Weights of a small spectrogram enhancement model.
Model: 2.55M parameters, norm groupnorm.
Training: adamw at rate 0.0047, 24100 steps, batches of 128.
Data: trained on synthetic speech, music and everyday sounds put through simulated rooms and audio effects, 39062 training examples, 79.0 epochs.
Rows from block 4 of a small spectrogram enhancement model, named by matrix and row number. Each number is 50 + 10 x the weight over its row's rms, rounded and kept within 0 to 99. All counts start at 0.
After each channel's rows are labels from the 100 clips, of 14976, where the channel reaches its highest value: "strongest on" is what is common among them. Only what is clearly more common there than usual is listed. The data: synthetic speech, music and everyday sounds put through simulated rooms and audio effects.
# conv: 3x3 conv (model.enc.1.1.conv.weight, 128x128x3x3, standardized in use, each kernel summed), inputs 0-127

conv.50:41 48 35 48 56 48 40 45 50 44 51 40 51 45 48 41 20 25 57 20 26 46 27 25 24 45 61 21 51 37 28 40 47 45 42 46 48 55 50 39 48 57 50 59 46 45 46 46 43 31 44 53 54 43 43 43 45 52 43 51 50 39 45 36 43 52 51 37 48 42 47 48 50 49 45 42 37 47 37 46 47 39 49 51 61 45 50 39 40 48 47 58 65 54 50 71 48 44 44 51 60 49 55 52 43 48 28 44 54 53 39 44 56 41 50 48 50 44 49 56 39 49 39 40 67 45 52 52
strongest on: wah; reversed

conv.122:70 45 65 42 41 53 50 57 51 53 50 65 41 46 56 47 53 59 51 46 58 44 61 59 58 47 44 55 32 38 60 45 51 44 49 47 52 42 42 63 44 29 54 55 43 48 56 44 57 61 66 36 38 35 48 40 33 61 45 55 30 44 38 62 40 44 65 59 54 52 50 50 28 50 49 57 64 41 62 48 47 72 50 43 62 74 65 62 72 50 62 39 54 54 59 61 58 40 57 44 54 36 54 46 45 49 62 49 46 48 51 53 52 70 57 49 40 68 66 33 70 48 70 52 59 57 52 48
strongest on: speech; dropouts; number of effects: 3 or more

conv.71:51 45 55 44 46 34 51 48 46 41 55 52 47 69 57 42 56 57 39 60 57 38 56 56 57 54 47 55 44 47 57 51 66 64 58 62 41 48 28 54 58 28 61 60 52 46 53 44 48 70 41 54 47 54 43 32 48 68 47 44 43 31 33 59 37 60 52 59 53 50 53 43 37 41 66 59 54 57 53 48 33 52 65 31 56 51 52 51 53 49 63 54 43 36 49 62 58 42 53 33 62 51 82 29 40 40 45 31 68 46 59 48 63 51 61 53 48 49 52 46 54 55 54 48 72 67 52 60
strongest on: reversed

conv.121:47 26 55 53 37 24 50 59 43 47 31 44 50 52 37 38 72 68 49 63 67 49 65 69 69 46 36 70 53 48 61 64 48 48 62 48 56 19 48 51 54 50 38 58 52 55 79 59 81 56 49 45 49 49 42 45 40 58 52 60 61 45 46 52 52 45 51 47 45 53 42 43 52 52 46 54 47 54 47 43 60 60 73 35 48 54 56 53 60 48 55 48 35 59 45 48 57 51 55 48 45 61 61 54 63 52 62 56 52 57 47 53 45 51 47 50 50 51 53 69 50 58 49 49 31 60 45 54
strongest on: everyday sound

conv.64:44 49 41 48 46 45 50 52 30 40 52 52 68 28 34 52 54 51 43 70 51 35 51 51 51 49 59 52 28 43 52 51 52 55 51 55 44 47 57 50 49 34 27 47 42 52 53 33 60 54 47 35 46 57 48 51 56 67 48 43 48 37 42 48 51 54 45 71 52 56 42 34 41 39 64 52 49 38 49 50 55 55 61 55 52 54 49 59 55 45 45 33 42 57 09 51 64 56 54 44 53 47 76 44 44 41 50 47 71 36 45 47 54 56 27 59 65 55 51 46 56 59 55 66 44 67 46 49
strongest on: dry; everyday sound

conv.4:53 40 53 63 51 56 50 53 49 42 31 50 51 53 61 48 48 54 40 52 55 36 56 54 53 56 40 49 27 36 57 48 77 63 62 50 42 53 57 59 53 24 59 65 47 61 42 73 62 73 61 34 47 47 60 57 50 47 57 53 39 50 53 69 66 46 46 52 53 57 51 40 50 60 46 63 64 67 65 51 54 52 62 43 37 53 49 60 52 42 66 45 26 56 58 35 58 57 57 47 39 46 58 48 52 55 59 42 38 42 56 52 44 59 52 73 56 66 53 34 61 65 60 59 43 50 43 56
strongest on: dry; dropouts

conv.75:36 48 32 45 47 54 45 58 60 48 51 37 23 70 38 41 55 51 57 72 52 58 49 52 52 65 32 54 60 61 51 63 66 42 54 58 41 48 48 40 44 46 61 59 55 59 55 56 49 48 45 55 57 50 50 46 55 54 56 54 39 51 54 48 44 47 44 68 55 54 65 49 46 43 61 40 35 55 34 46 40 38 49 48 40 34 33 62 38 52 50 54 12 56 50 45 57 49 66 51 26 46 66 47 47 73 55 56 42 69 57 53 48 42 53 61 49 45 43 30 43 59 44 57 52 49 33 47
strongest on: reversed; dropouts

conv.76:52 47 51 51 47 47 54 55 44 45 40 50 35 46 53 45 48 49 42 61 49 31 49 49 49 53 47 49 38 38 49 54 50 44 49 64 44 48 46 46 40 26 46 51 38 58 43 36 57 48 61 39 45 41 37 52 37 53 60 47 35 56 48 50 40 38 55 77 45 58 47 46 33 46 59 50 43 40 42 42 50 50 55 44 70 51 43 61 50 51 69 43 58 68 46 67 62 43 60 37 38 24 90 34 46 74 50 51 33 64 52 45 43 51 51 56 39 51 55 36 51 49 51 44 69 65 45 42
strongest on: everyday sound

conv.22:48 49 38 42 57 48 41 32 49 29 55 47 49 51 52 49 31 38 75 41 39 55 43 38 36 64 67 32 57 58 47 47 50 44 51 67 56 54 55 60 51 55 39 55 47 50 36 37 55 49 50 49 52 44 44 42 51 59 45 30 59 36 41 55 52 56 39 56 64 55 44 52 47 27 62 52 49 24 45 59 43 58 63 63 25 55 47 46 60 50 59 46 33 58 37 50 48 54 52 51 50 57 46 61 36 48 52 46 48 47 59 58 68 70 46 52 55 67 54 50 69 51 69 47 46 66 31 56
strongest on: wah

conv.5:44 44 49 52 40 21 55 53 50 40 60 50 30 72 38 54 63 65 41 65 64 50 63 65 65 31 24 65 47 53 62 61 41 51 65 38 47 39 53 51 54 44 42 46 54 49 57 51 65 36 57 58 39 58 48 44 52 55 37 52 43 53 52 42 50 26 56 53 55 55 63 50 50 42 52 48 49 50 47 44 52 59 65 56 50 56 58 62 60 57 48 52 25 49 45 48 51 41 38 29 50 63 56 57 51 54 58 74 54 55 52 56 47 54 50 45 50 50 52 38 54 63 53 60 46 68 24 54
strongest on: dry

conv.60:60 15 57 53 51 59 50 53 55 54 38 53 21 55 50 54 45 49 20 51 50 08 49 48 48 25 21 48 40 39 48 45 52 45 61 64 47 66 58 51 48 58 61 52 53 55 66 48 54 44 43 41 45 53 43 41 49 57 50 53 52 55 57 50 57 38 53 41 56 48 56 37 53 58 24 37 54 50 54 61 56 49 41 46 48 46 41 50 49 50 36 54 51 56 52 57 45 48 53 48 21 49 54 46 42 45 50 40 31 51 47 52 52 55 54 51 58 62 56 60 52 50 53 49 64 55 53 52
strongest on: reversed

conv.93:46 47 33 49 48 48 47 48 34 48 52 44 62 41 52 41 48 57 53 51 58 59 60 57 56 66 60 51 53 56 61 60 40 33 52 47 48 71 67 56 32 63 36 61 52 57 53 29 60 55 29 49 52 41 41 54 51 41 47 59 36 60 39 55 32 47 29 59 44 49 57 49 50 47 50 36 56 43 52 73 31 57 53 61 34 57 51 30 56 59 46 53 52 65 34 37 55 39 49 31 58 64 43 48 52 43 58 52 49 65 49 48 42 65 33 38 35 53 45 66 63 36 63 37 44 53 49 44
strongest on: drums; reverberation time: 0.15 to 0.3 s

conv.120:32 63 33 38 42 35 48 34 34 66 56 38 42 40 50 50 54 49 68 56 50 57 50 49 50 56 68 52 65 58 52 53 47 65 40 50 49 60 62 53 55 42 56 43 45 61 52 53 42 44 54 52 51 43 40 55 58 64 49 69 29 56 44 42 37 39 53 62 49 67 45 57 28 51 39 46 40 23 38 43 68 61 43 49 68 60 55 55 60 62 59 58 58 45 58 69 50 45 35 59 46 39 51 41 43 42 41 50 33 53 60 38 45 44 51 44 47 41 43 60 46 28 45 50 60 63 61 40
strongest on: dropouts

conv.28:34 61 37 41 31 16 41 46 50 44 47 39 40 68 48 51 56 51 53 57 51 48 51 51 52 62 60 53 39 57 49 56 37 54 51 40 44 59 41 50 53 00 56 48 56 53 46 62 45 47 61 27 44 48 47 45 52 58 45 58 54 36 48 48 50 47 44 56 58 50 67 54 47 42 48 47 41 56 39 49 48 57 60 43 58 58 51 56 57 46 54 38 45 44 55 61 39 49 55 40 52 48 50 40 55 40 52 34 61 36 41 50 52 57 62 49 56 52 51 36 58 61 58 68 25 55 59 54
strongest on: dropouts

conv.82:46 70 51 51 40 41 49 36 35 51 41 49 69 38 31 51 55 51 44 50 51 54 51 51 51 55 50 53 40 49 51 44 45 45 21 45 48 69 56 52 56 44 37 54 43 48 09 38 50 61 52 35 54 55 55 59 56 23 55 63 52 47 51 58 45 59 53 39 56 61 74 59 44 48 62 61 56 37 56 47 49 54 41 51 48 54 55 41 53 63 57 45 60 42 39 45 52 49 53 39 46 61 57 50 55 39 54 57 59 43 49 58 31 50 39 50 54 47 43 69 50 58 49 41 36 16 57 56
strongest on: speech

conv.119:75 50 79 46 48 39 61 45 50 56 55 62 37 38 54 39 63 65 52 64 65 52 63 65 65 51 52 65 45 46 62 53 53 25 63 49 61 31 46 60 42 58 64 38 53 51 52 33 61 57 57 61 50 53 47 55 54 53 65 47 54 61 64 52 45 57 39 60 42 37 44 59 46 51 64 40 67 53 69 57 53 63 53 45 59 60 62 54 62 46 51 50 54 53 57 57 55 46 45 65 43 56 56 66 42 43 51 53 47 58 50 57 48 61 33 44 38 64 55 45 58 42 58 44 21 51 60 47
strongest on: telephone band

conv.112:59 49 61 47 40 42 55 54 62 44 55 60 42 42 59 57 58 54 41 51 55 42 54 55 56 50 52 56 17 45 57 50 46 60 51 49 44 53 43 55 48 56 56 33 56 48 64 50 66 67 49 42 31 56 56 50 48 59 45 55 51 52 54 65 62 64 64 52 36 39 61 32 64 61 59 62 69 80 72 64 42 48 59 42 60 54 53 55 47 56 49 26 69 38 65 43 58 50 52 35 47 42 53 57 42 56 50 42 54 42 54 57 37 51 60 40 55 62 52 54 53 42 54 52 17 50 48 53
strongest on: wah

conv.72:46 63 45 53 53 42 57 49 44 52 53 54 40 55 56 60 53 47 43 67 50 52 47 47 49 58 62 51 44 46 51 53 53 54 45 55 30 40 49 36 45 50 46 42 33 46 48 47 50 52 34 56 51 61 51 54 57 64 41 59 40 41 44 51 51 61 57 79 47 50 51 45 49 57 62 46 38 47 37 57 47 49 41 51 66 66 60 59 50 41 58 47 69 23 61 45 51 49 34 54 64 30 78 55 48 50 26 20 57 37 42 42 33 39 49 45 50 44 31 31 44 38 42 47 34 55 46 39
strongest on: reversed

conv.113:72 40 74 63 46 47 54 60 40 57 44 64 42 47 57 52 52 51 43 61 52 57 51 51 51 60 52 52 73 53 52 61 34 44 46 52 52 46 52 47 37 41 59 38 44 43 64 41 67 62 43 29 39 50 48 57 42 65 48 58 45 41 30 54 58 58 47 50 17 33 70 41 39 56 60 42 57 63 56 56 60 53 50 49 68 58 58 63 53 57 36 51 63 58 58 63 48 46 46 41 41 40 59 35 46 52 44 50 45 43 31 45 40 53 43 40 42 53 56 60 53 30 54 41 59 66 44 39
strongest on: speech

conv.37:55 61 66 53 58 49 40 56 80 45 54 51 44 47 46 54 58 60 47 62 60 39 58 61 60 54 42 58 50 49 59 48 35 38 66 55 61 41 55 59 50 52 55 52 59 51 52 57 44 70 47 56 36 51 61 63 54 70 47 56 69 58 43 68 51 59 49 47 46 43 45 27 54 47 60 55 46 68 44 44 43 47 47 31 53 45 32 61 46 39 61 55 39 45 48 56 40 72 66 47 36 40 61 36 45 54 57 50 42 45 41 46 57 56 66 50 56 30 57 34 61 59 61 57 54 76 50 64
strongest on: reversed

conv.7:57 52 69 59 56 52 47 54 55 46 57 48 51 41 50 54 47 56 64 43 56 57 57 56 54 62 60 51 57 44 58 56 42 40 46 27 47 42 41 48 32 38 63 43 48 52 37 50 77 31 50 56 46 49 57 60 50 55 62 50 44 80 53 39 62 39 39 69 35 49 66 63 41 47 38 45 65 53 66 52 55 55 66 44 53 50 38 69 54 42 48 57 54 42 57 50 57 60 50 54 64 40 47 60 52 42 61 61 37 62 29 49 40 45 67 55 46 43 43 70 40 51 39 62 48 24 50 43
strongest on: drums; dry

conv.25:73 52 74 44 60 42 54 44 45 50 45 71 43 42 70 79 49 51 48 45 52 41 53 50 51 44 52 49 50 48 52 54 58 46 47 57 42 38 75 52 40 42 49 48 41 36 68 60 56 49 43 54 46 42 54 50 67 62 47 62 50 50 28 50 50 46 54 58 43 48 67 40 65 46 56 55 60 37 60 80 34 55 39 63 43 60 53 45 55 64 56 59 45 26 47 46 54 56 56 35 55 42 61 56 38 62 56 34 58 56 59 62 53 50 47 53 52 45 33 51 52 45 51 40 49 69 50 39
strongest on: everyday sound